{
  "train_examples": 36250,
  "rotation_deg": 5,
  "decoder_head_dim": 48,
  "decoder_fused_qkv": true,
  "decoder_qk_norm": false,
  "decoder_positions": "learned",
  "adamw_lr_other_params": 0.0029,
  "epochs": 40.3,
  "final_lr_fraction": 0
}
Rows from block 7 of the image encoder, named by matrix and row number. Each number is 128 + 32 x the weight over its row's rms, rounded and kept within 0 to 255. All counts start at 0. After the name is the row's rms in percent of the matrix's.
# fc2: squeeze-excite expand (encoder.blocks.7.se.fc2.weight, 512x64), inputs 0-63
fc2.41 091 [ 66 117 139 208  71 184  52 117 123 113 141 148 120 147 116 149 102 146  73 166 105  84 118  72 103 138  89 110 115 173 139 136 156 135 122  90 125 140 108  88 161 118  95 105 160  98  64 181 157 137 157 155 127 146 120  92  90  88 148 143 114 121 121 150]
fc2.42 108 [136 184  53 144 150 151 113 204 147 129 145 120 126 124 180 129  90 202 164 102 105 134  79 174  98 137 114 132 123 172 129  86 105 125 150 135 138  83  90 165 124 147 116 127 125 175 150 147  68 102 145 112 151 148 151 164 126 152 144  73 199 134 115 161]
fc2.43 093 [ 68 102 143 126 182 184 169 134 120 174 156 174 130 178 112 177 107 187 165 139 152 121 132 158 157 157 158 119 183 159 126  69 189 114 142 150 141 128 105 129 120 137 112  94 128 136  85 168 112 136 102 142 137  65  70 161 150  68 126 159 152 138 132 141]
fc2.44 108 [124 101  63  76 116 152 139 113 111  73 117 114  98 109  84  80 122 139 124  71 102 135 113 155  25 129 176 111 147 136 169 104  71 191 137 118 100  92 154 117 113 130 148 153 136 127 109 156  76 144 130 101 128  75 111  76  89 102 116  95 139 117  98 135]
fc2.45 097 [ 90 134 144 142 142 148 133  90 180 121  86 154 119  99 127 168 135  71 148 118 132 155 117 111  84 149  91 153  95 152 164 160 165 117 119 171 104 109 125 137 126  93 117 123 108 130 161 105 104 165 132 119 181 123  55  81   8 171 121 143 154 127 127  72]
fc2.46 098 [104 101 131 171 141 148 171 123 104 128 156 137 190 123 130  98 111 101 102 168 182 128 128 103 170  88  90 166 168 149 157 116  94  92 170 172  93 151 173 107 133 100 130  78 109 123 102 103 120  77  47  54  77 134 121 140  95 148 120 123  94 106  92 138]
fc2.47 105 [133 126 182 191 106 119 120 126 138  97  87 125 139 195 131 155  80 116 159 127 139 107  43 123  90 157 100 117 156 157 175 144 137 140 132 116  75 171 154 154 131 133 191 146 124 154 102 132 196 134 124 146 131 108 113  89 172  91 143 107 139 177  54 138]
fc2.48 111 [171 135 112 166 105 139 138 157  79  49 100 134 118 133 130 179 152 147 160 103 161 131 137 159 124  86 151 109  86  90 123 131 112 154  54  85 201 176 133 138 155 105 138 181 132 121 121 125 120 116 191 126 161 173  85 177 143 136 117 112 107 133 161 186]
fc2.49 102 [119 102 179 159 130  92 143 194 102 110  25 122 212 152 165 143 131 151  69 119 146  90 132 124 139 118 112 118 137 117 123 118  97 169  93 108 191 133 103 117  93 168  84 121 107 159 156 118 115  93 113 152 175 178 148 111 108 110 160 104 160 143 108 130]
fc2.50 098 [154 135 128 138  65 163  35 133 128 102 183  86 188 151 108 169 136 117 134 113 128 124  92 110 158 134 110  99 155 121  85 154 135 180  75  97  67 139  85 184 131 127 121 149  86 125 124  77 128 172 109 110 126 139  96 114 128 101  95 138  71 135  80 128]
fc2.51 097 [103 171  71 119  92 160  97  99 126 138  90 138 130 161 136 167 128  71 164  94 186 149 119 103 158 136  68  80 148 152 134 104 102 151 130  65 138 112 122 154 164  82  98 146 109 130 124 180 124 122 172  71 101 106 107 190  76 135 125 150 121 181 119  87]
fc2.52 088 [ 67 195 158 124 129 145 126  60  91  66 164 135 163 132 119 124 152  93 160 133 130 149 138 150 116 141  79 133 172 119  95 134 104 190 153 114 116 138 111 110 118  99 162  89 110 170  88  70  72 104 153 117  95  53  81 140 119 145 139  96 135 149  99 104]
fc2.53 103 [115 114 117 122  60 106 117 129  83 113 107 153 253 128 139 116 145 178 123 140 152 163 162  76 114 142 125 113 136  87 107 125 111 140 155 125 168  90 119 117  97 108 116 148 161  77 172 110 125 113 180 145 124  99 125 226 155 122 146 101 143 120 136 101]
fc2.54 104 [151 109 112 168 156  80 168 166 149  80 136 134 192 135 167 101 170  90 137 147  62 134 128 156 124 167 194  80 162 129  99 120 141 100 135 169 136 116 116 114 100 165  83 119 145 126 145 108 179 157 144  91 134 198 164 130 200 138 169 149 133 119 147 159]
fc2.55 106 [112  87 109 159 103 132 100 120 184 161 174 105 148 124 177  58 136  90 136  82 142  85 120 109 100 128  81 108  67 160 125 172 124 179  50 178 143 162 143 161  84 126 109 140 141  90  85 113 131 150 122 130 143  92  78 122 105 120 128 132 115 155 134  67]
fc2.56 105 [123 145 154 107 127 127 137  91 189 128  87 100 100  70 197 135 120 125  81 140 106 116 171 139  90  56 141  92 152 128 132 165 128  78 128 145  75 141 122 126 185  98 126 128  97  96 106  59 122 168 150  56 116 118  88 104 123 107 176 138  80 119 125 111]
fc2.57 087 [111 150 101 137 101 120 153 152 160 160  95  68 156  72 134 120 112 190 149 155 166 146 138 167 120  85 149 210 111  86 143 137  88  88  90 115 138 149 110  94 163 153 198 121 110 184 126 139 146 111 145 107 177 105 169 141 127 121 183  96 150 184 110 125]
fc2.58 108 [132 149  72  96 118  57 151 115 139 122 134 124 147 129 125 152 142 163  78 118 153 110 145  62 143 147  65 155 113 136 124 128 113 159 135 108 186 131 168  37  68 105 135 187 147 145 116 134  92  72 128 104  96 128  97 115 109 166 132  93  76 128 176 118]
fc2.59 111 [117  82 159 139 130 163  93 101 123 119  99 174 192 128 121 158 119 109  96 155 169 128 175 141 152 113 169 101 135 134 131 110 175 116 156  70 160 136 182 138 142 173 143  79 142 107 123 102 142  51 139  82 157 141 194 134 158 152 106 204 170 100 133 141]
fc2.60 098 [137 123 152  78 127 168 130 130  78 124 152  88 126  98 109 181 103 158 108 120 105 142 168  92 105 154 132 145  99 151 112 127  93 114  54 110 198 156 195 143  38 133 161  96 136 110 115 129 147 153 107  84 112 105 138 105  66 116 146 182 171 122 109 105]
fc2.61 099 [163 114  84 178  93 139  49  47 133 132 140 124 160 120 104 109 118 121 159 181 103 189 129 142 127 177 184  80  96 157  74 151 135 147 127 157  99 105 181 103 125 126  77 141 149 113 117 135 108 196 166 123 134 108 165 113 122 111 135  91 142 128 164 106]
fc2.62 101 [155 200 170 126 128  84 129 157 149  80 105  97  95 196 170 109 139 129  73 147  92 162 159 123 169  93 164 149 120 171 150 107 114  47 129  94 122 104  94 154 150 128 129 139 171 139 158  81 172 115 147 107 141  92 132  83 154 169 160 115  84 124 148 107]
fc2.63 099 [149 122 172 182  77  73 139  84 209 165 137 158 134 120 173 121 140 148  94 122 161 151 124 142 175 109 151 109 151 166 133  92 124  92 145 159 122 195 146 172  94  67 112  96 149 134 176  61 114 149 125 116 139  99 104 104 156 119 124 108 182  97 108 119]
fc2.64 088 [148 156 104 122 113  83 161 175 151 147 122 167 101  97 148 152 105 164 106 170 143 106 161 133 153 136 131 160 118 106 142 150 133  56 154 152 191 128 105 124 158 103 166 197 188 108  92  45  95 151 168  83 134 117 164 163  81 114 141 124 155 129  86 144]
fc2.65 102 [124 180 138 101 189 154 120 165 151  76 102  90 101  90 112 114 155 127  98 137  80 133 126 167 112  80 103 146 104 127 132 101 134  92 151 128  85 100 113 158 168 147 174 128  58 153  80 205 145 174 131  76 146 122 116 112  98 112  79 172 158 137 107  89]
fc2.66 106 [141 138 148 133  94 156 108 137 151 176 117 153 169  92 154 169 161 103  84 116  84 125  96 145 119 168 156 136 112 173 116  43 124  83  69 167 138 155  91 133 158 190  84 141 156 137  97  94 166  90 158 134 179 114 166 171 120 103 112 131 142  79 136  86]
fc2.67 107 [ 90 118 110  98 167 144 158 117 140 160 122 147 121  92 119 141 124 151 140 176 166 145 110  76 115 138 146 159 110 163  90 103  90  84 151  71 156 178 115  99  73 126 133 118  81  87 112 123 104 127 120 115 146  91 177 197 134 140 212 199 109 167 162 112]
fc2.68 099 [ 97  76 154 129 159 139 144 155  96 147  86 152 141  76 127 108  58 132 116 135  75 167  86 105 133  89 122 104 123 103 109 125 141 103 149 147 138 169  99  79 121 104 117 147 193 111 134  91 121  81 118 158  74 150 140 105 139 126  78  96  56  55 114  82]
fc2.69 102 [157 127 127 187 104 101 137 176 145 144 125 110 118 148 115  58 165 175 121 153 103 132 144  62  82 173 146  98 127  77 145 126 176 140 192 148 124 104 148 139  93 121  81 157 111 132 133 188  92 144 162 191 159  77 116 182 147 105 141 135 149 172 119 123]
fc2.70 116 [ 85 194 140  86 105 126 117 108  95 146 164  84 216 161 150 155  97 189 142 128 141 147 116  48 143 119 136 132 104 143 136 127  97 139 159 124 188 116 152 134 116 166 158 157 193 151 132 139 165 102  93 144 109 126  88 130 113 149 181  69 117 135 102 107]
fc2.71 104 [162 158  80 132 162 165 172 140  98 104 112 145 140 132 152 115 165 113 181  98 130 107 171  70 130 124  93 116  97 125 106  70 100 156  86 115 149  82 171 168 183  94 110 167 129 105 121  65 145 171 127 164 122 178 157  88 146 117 180 166 145 178 154 120]
fc2.72 111 [161 143 185 172 101 162 185 148 123 156 105 149 174 125 118 157 105 115 193 117 126  95 139 116 132  98 109  92 114 151 110 126 165  90 111 111 175 167 140 108 190  92 159 108 115 167 180 110 199 190 107 144 116 128 114 121  87 150 121 187 100 174 151 103]
fc2.73 106 [102 144 206 125 120 126 104 112 163 152 138 141 187 138  95 132 120 157 126 124 106 109 128 118 128 172 144 153 132 139 171 136  91 104 137 148 106 148 160 163 157 118 194 104 143 125 179  26 178 154 137 126 175 102 100 210  78 140 109 154 130 134 164 103]
fc2.74 083 [143 178 151 103 107 170 180 120 118  63  97 131 119 150  93 167 167 156  68 168 138 115 177 106  82 160 112 114 115  93 144 110 174 126  93 156 167  99 142 147 131 101 119 147 100 134 149 153 110 128 107 120 151 132 150 182  78  90  73 179 133 213 141 140]
fc2.75 103 [114 137 149 164  87 128 110 193 112 113 119 156 172  37 112 112 101 155 129 161 135 105 170 131 177 117  70 104 145 118 141 153  99 107 184 128 140 145 116 135 170  81 135 145 160 133  95 138  97 165 151 126 220 126  98 149 143  89 119 150 191 169 138 151]
fc2.76 104 [ 64 151 115 128 112 138 110 111  88  83 134 105 168 171 123 191 192  92 104 123 139 101  68 160 143  97 152  99 126  78 112 136  86 178  86 104 111 134 151 150 105 158 128 107  98 167 117 132 133 166 141 173  80 115 210 129 148 120 119 101 144 153 119  67]
fc2.77 087 [112 168 127  94 181 142 111 145 188  94  78 157  88 147 106  76 109 131  63 120  59 158 137 113 106 107  78 149 153 106 108 118 138 149 147 130 142 114 133 139 109 171  99 110 113 104 124 112 190 122 145 136 111 203  83 140 122 121 109 127 179 118  48 171]
fc2.78 107 [117 170 114 137 102 125 123 177  69 145 153 113 129  71 121 103 183 180 112  82 127 162 165 169 179 165 157 138 101 148 158 126 127  73 174 101 135 192  92 152 118  66 124 167 149  99 106 128 175  80 175  96 138 100 133 115  93 118 164 122 163 144 111 127]
fc2.79 108 [ 87 124 121  90  99 119  99 170 116  86 186 142 133 144 120  89 126 127 134 111 184 133 208 100 158 184  93 172 109  91 144 144 153 139 174 158 162  75 140 113 127 168 195  93 156 166 121 129 107 114  71 111 146 109 111 139 142 139 107 155 193 115 138 177]
fc2.80 096 [138 139 152 154 139  93 182 153 135 120 203 166 152 111 101 148 124 113 138 116 118 108 171 103 135 123 154  98  90 106 126  77 111 123 136 108 167 103 166 124 128  83 114 156 152 157  84 122  73 130 163  62 168  97  54 123 173 122 177 119 149 134 166 208]
fc2.81 104 [ 47 135 122  84 117 124 153 125  86 120 105 158 137 148 145  95 133 201 134 127  83 152 169  97 134 114 109 111  93 129  86 125 156 129 114 128 115 132 139 185 123 147 165 181 126 157 152 113 131 128 197 159 119 187 184 180 201 122 125 178 142 163 122 167]
fc2.82 105 [111 102 124 163 120 111 134  81 129 154  80 115 164 127 165  82  65 142 190  77 159 191  99 176  86 170 111 130  76 121 161 127 188 115 119 162 117 160 115 115  89  64 124 122  76 130 121 116 134 133 136 182  98 150 111 107 126 160  99 158  98 136  88 156]
fc2.83 096 [142 128 107 152 129 119 181 204 135 123 134 116 130 148  51  78 139 149 158 142 160 128 131  98 155 160 155 124 148 125 104  99  90 175 161  79 185 152 149  99 148 150 153 108 172 139 140 139 179 138 193  87 149  90 141 162 107  63  81 123 170 151  96 112]
fc2.84 091 [146 111 166  47 129 123 164 152 113 151  59 157 139 134 143 157 149 170  77 156 134 192 148  89 166 172 158 130 118 141 142 121 107 158 119 184 124 131 176 103 126 154 162 101 155  64 172 137 131 174 112 108 124 135 115 163 133 152  73 137 181 180 121 156]
fc2.85 093 [143 121  92  84  87  91 189 196 110 134 149 144 158 142 128 120 106  98 127  85 108 134 115 177 155 138 123 147 185 190 109 138 152 145 134 108 152 115 163 155 182 171 102  57  98 168 182 140  72 120 126 115 131 117 118 167 150  92 118 196 135 159 151 136]
fc2.86 099 [159 113 121 119 143 132  75 117 129  98 188 135  78 122 132  79 135 106 161 151 124 108 117 165 173 125  90 107 137 141 123 146 204 128 136 137  95 170 195 128 119  18 158 113 180 125 186 176 143 139 157 151 153 120 132 130 133 125 113 139 134 119 191  95]
fc2.87 101 [147 121 137 117 179 133 108 131 116 136 102 112 133  80 114 183 141 111 137  81 174  92 167 135  75 109  78  88  92 130 126 128 151 160  73 168 142  79 119 135 134  83 158 153 156 109 125  61 102  90  69 135 162 159  68 119 143 104 167  95  73  89 161 117]
fc2.88 098 [199 152 143  83  93 110 195 150 128 100  98 122 132 137 101 149 123 174 129 124 126  87 171 113 161 130 145 201 140 106 139 111 139 166 156 156 184  79 153 141 101 206 121 104 117 183  65 138 164 101 153 117 137 121 157  99  81 126 114 115 117 116 112  78]
fc2.89 087 [118 115 132 129 103 143  91 161 151 190  98  91 160  91 150 130  94 147 158 118 121 130 194 189 118 124 106 101 163 121 109  85 103 132 119 165 161 207 128 116 204 151 136  78  93 160 165 106  89 182  68 138 124 141 136 183 111 128 129 108 114 162 151 147]
fc2.90 099 [ 95  87 107  80 146 207  94  78 121 118  95 160 185 112  92 110 139  93  82 211 155  97 157 159 108  97 142 171 150 133 158 121 104 154 148 107 145 165 123 126 136 153 157 102  81  99 123 167 114 167 124 106  98 141 129 127 137 101 108 137 110 105 171  52]
fc2.91 099 [132 125 114 129 188 198 127 194 151 133 107 197 162  86  87 157 135 115 153 161 133 119 131  80 125 171 100 122 162 142 140 162 105 135 113 157 165 121 136 145 131 119  51 139 164 159 157 148 102 115 113 174 100 110 185 167 101 116 127 163 177  85 165 166]
fc2.92 095 [126 149 121 176 126 141  94  91 141 105 180 118  94 125 135 139 200  99 103 154  99 132 110 155  77 120 133  96 124 129  74  96 119  93 144 161 150 190 179 135 152  90  74 116 163 128 151 117 156 116 109  79 126  92 213 128 120 135 187 175  81 144  94 128]
fc2.93 079 [145 143 165 124 146 170 127 129 104 199 124 178 130 160 157 108 146 173 203 114 130  92 135 157 119 148 103  71 119  99 180 155 105 120  81 107 100 114 122 122 174 122 150 147 147  81 150 110 132 175 204 142 151 152 175 110 115 114 107 178 113 128  98 199]
fc2.94 111 [115 146 140 109 192 191 164 158 152 113 138 102 146 184 123 176 132 141 139  81 143  97 169 135 116 151 127 128 135 138  78 116  62 158 129 155 137 153 209 148 117 125 113 109 158 169 149  99 139  63 136 162 130  95  88 192 171  90 116 124 159  81 103 135]
fc2.95 095 [157 143 116 129  63  99 121 114 174 135 130 144  90 147 153  74 103 124 131 103 147  97 145 156 116  42 125 117 133  91 144 127 200 165 140 169 102 161 130 118 105 141  55 143  91 159  64 155 154 185 125 112 130  62 159 121 148 171 141 140 125  93  93 126]
fc2.96 086 [154 106 114 204 139 134 178 179  62 106 168 121  99 192 171  90 128 111  48 117 174 129 146 135 156 140 128 188 154 108  97 120 166 168 106 135 172 154 130 137  97 135 116 130 106 157 135 120 155  83  96 150 174 137 139 188 118 165 106 127 152 145 111 113]
fc2.97 114 [133 103 139 172 172 105 103 125 136  76 112  87 164 105  95 143 147 177 103 141 190 141 220 107 111  96 199  70 115 132 149 126 139  84 132 183 161 137 143  95 148 135 140  94  98 123 133 102 129 116 146 151 178 143 168  83 129 124 113 173 186 119 102 142]
fc2.98 086 [101  69 156 181  94 100 108 142 160 128 157 193 135  86 128  92 134  63  82 173 104 129 154 123 177 133 138  90 153  93 124  85 145  87 127 157 143 131 148 126 135 121  99 119 110 212 153 158 111 139 148 114  77 163 148 141 152 116  47 113 118  91 116 103]
fc2.99 080 [139  82 123 128 134 134 104 177  83 123  76 134 189 150 131 160 132  60 176 115  79 133 187 102 142 121 112 113 121 139  90 131 165 140 108 115 155 142 124  86 112 171 177 104 160 106  97 108 142  63 132 201 139 108 128 152 111  68 125 174  94 153  84  96]
fc2.100 120 [105  67 208 116 164 116 106 137  91  87 138 124  70 138 109  43 161 154 145 102 134 114 137 147 143 118 119  48 118 137 103 101 115  94 155 140  53 156 115 166 143 124 103 113 114 110  82 134 165 126 172 128 106 112 181 141 112 144 120 144 132 182 122  82]
fc2.101 101 [151 145 120 168 130 185  99  76  85 167 135  95 131 151  95 123 149 164 117 160 173 167 101 123 166 170 140  96 141 154 109 133 164  99 202 154 100  63  93 109 156 155  84 107  61 186 121 113 150 109 145 142  77 152 103 123 114 103  69 116 124 104 104 131]
fc2.102 087 [101 114 147 112 101 151  90 133 118 103 150 187  82  93  74 148  99 111  81 203 151 107  75 134  75 167 150 115 146  47 124 143 105 133  97 185 127 189 145 127 155 121 147 125  92 138 129 172 100 127 115 102 118 126 126 126  99 138 184 156 127  75 178 136]
fc2.103 117 [136 127 159 123 130 148 132  95 123 126 105 186 134 167  88 122  85 152 126 119  95 119 129 104 145  55  97 103  34 141 167 145 132 120 131  80 136 193 156 170 117 135 132 162 158 117  95 116  46  96 135 134 161 138  65 144 153 120 127 102  87 152 179  93]
fc2.104 093 [ 81 149 156 132 164 183 114 121 165 128 170 144 142 183 166 132  95 141 126 121 124 182 153  80 119 142  95 116  81 111 170 131 142 150 134  46 126 113 155 174 128 108 138 164 163 111 193 149  74 123 103 101 100 121 104 198 154 126 132 118 177 185 158 139]
fc2.105 094 [ 91  81 142 137 164  98 123 127 129 119 170 116  80 173 146 155  67  46  83 100  97 126 111 151  97 116 160 164 113 143 173 148 143  59 138  88 155 150 120 103 175  72 107 170  99 123 171 140 119 136 107 175 148 162 117  94 110 125 129 153  60 108 129 141]
fc2.106 100 [105 193  89 167 146 141 163  96 107 166 155 129 162 127 118  69 112  87 168 128  89  93 150 172 166 151 113  90 107  78 116 122 154  79 147 152  82 113 155 164 129 135 170 150 163 133 113 134 134  89 195 174 113 122 113 144 147 141 171  67 104  74 166 133]
fc2.107 090 [145  98 144 129 111 136 116 169 123 125 128 139 137 135 112 129 140 116 117 116 141 197 131 145 118 185 105 145 150  73 121 129 125  65 136  95 214  86 131  69 147 118 139  67 153  63 107 119  57 128  98 116 137 174 140 167 168 199 143 145 102 163 164 128]
fc2.108 113 [ 69  71 146 115 141 158 140 152 110 117  98  44 163 109 121 176  93  53  88  74  73  98 150 114  97 160 137 158 127  93 170 104 145 142 137  93 140 134 146 103 138 146 134 171 162 125 166 146 151 118 173 176 114 141 156 116 147 104 153 135  84 186 126 115]
fc2.109 111 [101 138 156 174 178 147 123 162 182 106 131 149 153 115 125 140 126 211 110  95  47  76 156 168 125 172  84 164 128 103 130 138 166 142 140 126 148 115 102  78 122 171  94 103  89 165  96  92 167 121 162 120 135 114 138 181 155 173 144 147 164 145 157  96]
fc2.110 095 [154 111 167 130 137  86  18  72  82 111 135 117  85 125 137 112 155 126 101 100 228 107 110 128 135 121 158  97  67 160  97 114 147  95 130 147 128 134 125 125 176  86 145 113 108 137  97 130 117 188 129 167 109 126 135 165 130 176 139 116 126 147  83 109]
fc2.111 104 [ 94 107 137 103 127 176 120 162 100 110 102 105 163 171  66 140 151 149 146  86  93 189 160  60 186 185 150 137 155  87 165  99 131 122 123  74  84 116 146 173  70 104 154 145 155 135 153 112 137 113  94 110 171 116 148 192 156 151 115 122 131 113 148 151]
fc2.112 095 [134 155 114 127 134 112 197 146 153 129 151  79 145  97 139 137 138 135 118 127 178 184 161 187 144 165 170  94 172  95  93 100 134 136 137 148 156 124 108 120 111 167 152 173 114  75 135  71 141 112 201 124 120  83 159 135 141 114 131 102 162 163 217 164]
fc2.113 102 [142 146 150  87 111 153 141 189 152 125 109 119 179  98 170  78 133 144 144  79 143 152 126 172 120 172 112 184 193 140 122 138  97 147 160 131 150 144  78 105 168 135 104 101 143 143 182 157 101 165  85 134 159 115 107 141  68  71 189 153 153 177 111 132]
fc2.114 101 [123 118 150  88 114 115 103 109 129 102 143 135  88 176 123 122 127  95  90  66 125 150 181  99 135 156 127  70 147 128 120 157  88  94  96 142 125 129  95 104  44  56 127  84 159 100 142 176 105 148 169 140 104  43 152 138  66 126 107 107 111 137 156 132]
fc2.115 097 [119 143 109 153 173 156 174 180 132 123  80 191 104 128 166 114 187 140 105 122 118 107 188 161 121  95 107 162 131 153 108 142 138 109 158 138 116 111 201 135 138 162 125 134  95 119 194  96 123  87 101 170 128  98 149 169 101 135 152 140 114 209 125  62]
fc2.116 095 [106 111  65 133 152 102 196 155 145 175 134 135 169 212  71 177 121 147 139 141  85  89 117 150 137 150  90 140 137 119  80  98  86 125 133  76 132 191 108  88 132 143 132 131 106 120 140 112 157 130 108 162 144 147 174 145  56 144 117 145 163 114 148 175]
fc2.117 110 [101 138  58 170 137 115 167 121  79 116 173 117 138 145 193 114  91 147  87 185 137  70 170 112  96 109  61 143 156  77 143 118 161 116 130 116 157 101 155 140 113 125 108 165 174 129  96  96 110 128  83 129 169  98 150 146 113 192 142 121 110 143  85  82]
fc2.118 097 [109 169 152 125 106 126 131 186 145 178 124 107 157 156 116 155 104 138 155 168 172  98 148 116 133 160 179 140 139 133  99  50 149 106 148 103 143 106  59 164  61 106 145 110 108 131 190  77 119 199 144 114 123 132 174 138 119 168 137 151  93 174  96 144]
fc2.119 109 [ 91 106 134  94  81  92 140 110  93  88 153 109 139 132 150 158  83 154  82 140 118  87  37 157 102 148 128 141 149 116 104 150 156 156 150  74 155 141  97  94 112 125 166  90 173 157 186  92 123  79 113 168  99 104  76 168 134 152 162 110  96 101 139 171]
fc2.120 104 [122 155 154 102 182 125 115 195 102 162 121 211 131 129 116 151 173 131 122 169 154 147 141 135 151  95 108 184 125 110 134 132 183 189 116 126 151 176  84  85 196 108 127 164 116 120 153 126 134 151  93 151 156  93 131 111 184  85 164 107 176 150 128  97]
fc2.121 089 [120 157 139 107 142 171 125 156 124 135 125 159 139 173  56 125 163 109 143 135 100 128  98 127 119  73  66 123 154 184  61 124 138 189 150 130 114  54 101 162  87 109 187 108 141 176  90  92 113  87 125  69 107 129 138 146 141 144 132 147 148 148  74 143]
fc2.122 107 [105 143 118 127  98 133 200 107 123 133 120 149 120  80 118  97 122 141 136 128 149 112 116 155 126 183  76 160 148 147 120 107 110 156  72 120  74 155 131 126  97 133 150 150  78 167  48  89 104  77  71 149  73 200 128  78 126 150  96 106 140 129 122 179]
fc2.123 088 [ 62 139 130 146 163 155 134 182 156 126 170 184 118 116 121 117  87 104 139 144  96 138 136 137 140  89 139  77  64  96 119 126 114 142 125 138 173 134 127 182 128 133 134  95  91  83 200  90  84 101 115 147 141  92  67 137  96  69 148 113  75 170 102 158]
fc2.124 113 [137 130 105 128 139 152 143 138  97  91 135  97 147  53 162 189  98 160 153 159 128 160 152 155  94  96 145 194 147 145 107 102 205 109 150 196 177 142 159 140 127 174 112  98 161 144 165 173 105 178  84 144 135 168 154 109 182 148 111 110 125 127 124 146]
fc2.125 103 [ 76 121 147 143 140  94 171  68 129 185  79  62 165 152 148 168 123 138  61 143 125 109 118 104 148 126 140  83 151 112 119 111 132 113 152  71 124 122 197 123 129 136 111 104 200 174 127 163 121 140  99 141 142 178 163 149  96 112  94 134 141 110  69 168]
fc2.126 094 [127 162 136 147 140 145 156 163 129 116 146  84 105 187 147  95 123 201 113 146 131  69 127  90  79 170 134 173 143 134 125 169 171 131 132 118 170 123 133 168 108 147 105  83 106 109 142 205  82 133 162 122 179 151  92 161  66 132 132 140 177 160 103 174]
fc2.127 104 [174  96  87  81 105 111  87 184 125 127  99 151 147 128 137  95 103 185 103  90 100 162 130 118 120 126 150  77 140 105 136  92 180 123 196  78 168 138 130 130  88 140  86 153  84 112 179 185  70 107  99 151 116 120 129 159  90 144 122 184 148 135 115  92]
fc2.128 094 [119  72  95  81 126 117 176 186 114 182 116 144 136 154 163 135 159 133 151 178  71 136 148 148 138 151  43 132 155 117 129 140 139 147  88 167 146 169 162  88 146  89 117 123 117 148 123 152 133 114 172 176 110  74 106 124 131  66 121  57 145 148 110 160]
fc2.129 098 [ 97 126  74 162 125 146 100 157 118 134 125 104 142 190 120 100 119  98 160  65 149 153 142 119  79 172 111 115 118 147 121 136 119  75  63 126  91 185 112  94  83 128 132 167 101 100 134  94  97  71 167  98 140  72 126 107  92 123  70 170 128  99 106  75]
fc2.130 112 [139 104 134 126 108 181 181 148 138 136 144 129  96  80 148 124 169 157 191  93 110 123 120 147 195 180 187  81 128  82 173 132 132 109 164  96 164 128  96  94 121 114 129 125  65 109 131 146 115 129 129 138 201 129 158 134 128 154 102 188 173 167 108 174]
fc2.131 104 [129 152 138  81  89 137 154 102 109 142 130  91  99 123  91 120 181 110 128 101 159 127 120 172 189  80 202 142 132 165  78 152 134 137 122 130  89 162 173  87 136 159 164 136 136  85 150 123 131 190 145 122 107 163 184 154 175 159  93 193 172 134 111 103]
fc2.132 108 [166 149 142  82  75 142 135 119 103 146  82 102 197  99 137  90  52 144  95  75 123 125 164 107 143 169 124 121 154 132  92 106 157 164 182 185 159 153  94  87 169 151 123  99 119 124 153 134 151 149 130 143 159 109 162  99  51 125 180 134 108 109 144 142]
fc2.133 110 [182 128 116 112 114 109  98 116 159 164 131 139 128 138 123 136 152 138 110  66 124 159 148 122 131 141 115 111 121 122 147 156 140 117  72 175 215 127 110  68 207  80 122 175  72 148 124  92 112 180 130 161 205 150 110 177 138 118 149 146 130 170  99 104]
fc2.134 099 [138 116  84 111 119 118  90 179 157 175 128 132 165 111 114 156  61 119  88 104 119 123 117  92 192  95  99 158 118 130 114 120 148 117 122 124  56 118 174 159 185 138 163 164  92  84 107 112 179 123 163 109 113 137 147  90 183 210 124  87 133 137  96 144]
fc2.135 097 [187 104 150 152 128 129 147 171 155 103 150 146 138 152 135  83 166 135 118 115 127 146 161 155  92 114  92 136 104 112 159 148 185 100 179 104 186  80  79 121 129 134  99 197 185 121 157 125 100 131 127 139 144 118 153 173 109  94 196 114 151 181 203 116]
fc2.136 089 [120 134 140 100 120 145 119 134 104  89 107 219  88 153 110 137 114 172 155 131 139 188 157  99 123 117 160 173 151 139 143  98 111  78 108 167 166 152 139 103 105 139  65  92 186 152 104  96 210 136  80 127 184 120 168 134 143 188 116 123 119 141 149 130]
fc2.137 104 [113 105 148  61 130 135 105 144  70 181 144 148 163 127 138 103  75 114  93  92 102  86 107 113 149 151 121 156 125 145 147 161 144  90 185 121  84 135  68 161 109 167 118 143 183 176 107 125 113 107 133 170 142 109 206 159  93 109 161 102 174  98  93 158]
fc2.138 109 [106 136  77 158 102 101 125 104 169 121 137 148 140 108 127  83 100 150 143 119 135 130 141 209 172 133 124 127 106  69 155 102 171 185  60 110 131 126 152 105 167 123 115 126 115  86 123 105 106 143 179 123 114 191 122 126  81 158 142 138 171 190 126  45]
fc2.139 103 [119 172 125 139  99 134 101  97 133 130 121  84 103 109 140  96  92  82 153  73 159 139 130 134 141 167 127  21  92 137 164  97 147 111 104 143  99 122 181 120 153 165  85 113 135 151 109 209 114 112 159  59 118 121 124 115  69 112  84 111 119 160 113  92]
fc2.140 096 [148 106 139 197  94 116 116 189 145 125 100 100 119  99 139 121 142 133 180  82 147 197 115 161 168 175 151 112 101  72 110 110 142 118 115 148 175 123 145 130 112  95  97 152 140 103 202 157 134 143  60  98  90  97 142 129  59 125 147 110 130 102 134 185]
fc2.141 087 [183 128 147 134 174 146 123  83 115 113 161 170 142 125  95 123 140 100 165 138 153  93 115 211 113 205 169 179 148 120  85 190 158 147 102 107 133 101 150 117 110 137 116  93 116 107 128 113  95 111 125  66 114 168 113 114 123 113  86 192 158 172  82 141]
fc2.142 105 [108 161 147  83 149 185 142 170 142 139 196  94  80 105 125 125 155  75 130 110 127 133 177 190 185 153 165 110 151 151 159 112  60  92  58 141 197 116 141 149 152 159 115 129 159 121 107 157  86 144 126 135 138 133 145 167 150 150 172 134 145  91 118 129]
fc2.143 093 [144  80 116 171 129 138 135 120  66 163 125 104 154 139 149 101  95 154 156 172 177 164 199 125 109  75  97 140 106 171 132  88  82 169 109 113 119 137 184 179 173 142 129 123 128 166 156 134 126 127 152  93 163 180 201 145 177 100 158 116 115 150 121 155]
fc2.144 101 [151  69 159 110 144 155 130 158 114 161  65 121 211  95  91 140  90 158 139 132 105 125 147  98 197  97 135 177 150 144 108  98 124 177  78 139 147 125 120 136 133  88 117  95 173 175 194 120 100 164  87 137 146 178 137 133 149 122 136 140 170 164 157 154]
fc2.145 096 [113 170 102 150  67 131  93 137 143  60 150 151 112 111 145 130 184 195  77 117 145 112 141 137  90 164 117  99 103  93  72 159 127 102  94 145 160 125 151 133 107 149 148 133 196 116 111  92 149  85 173  75 183 110 163 145  60 103  95 124 124 126 108 132]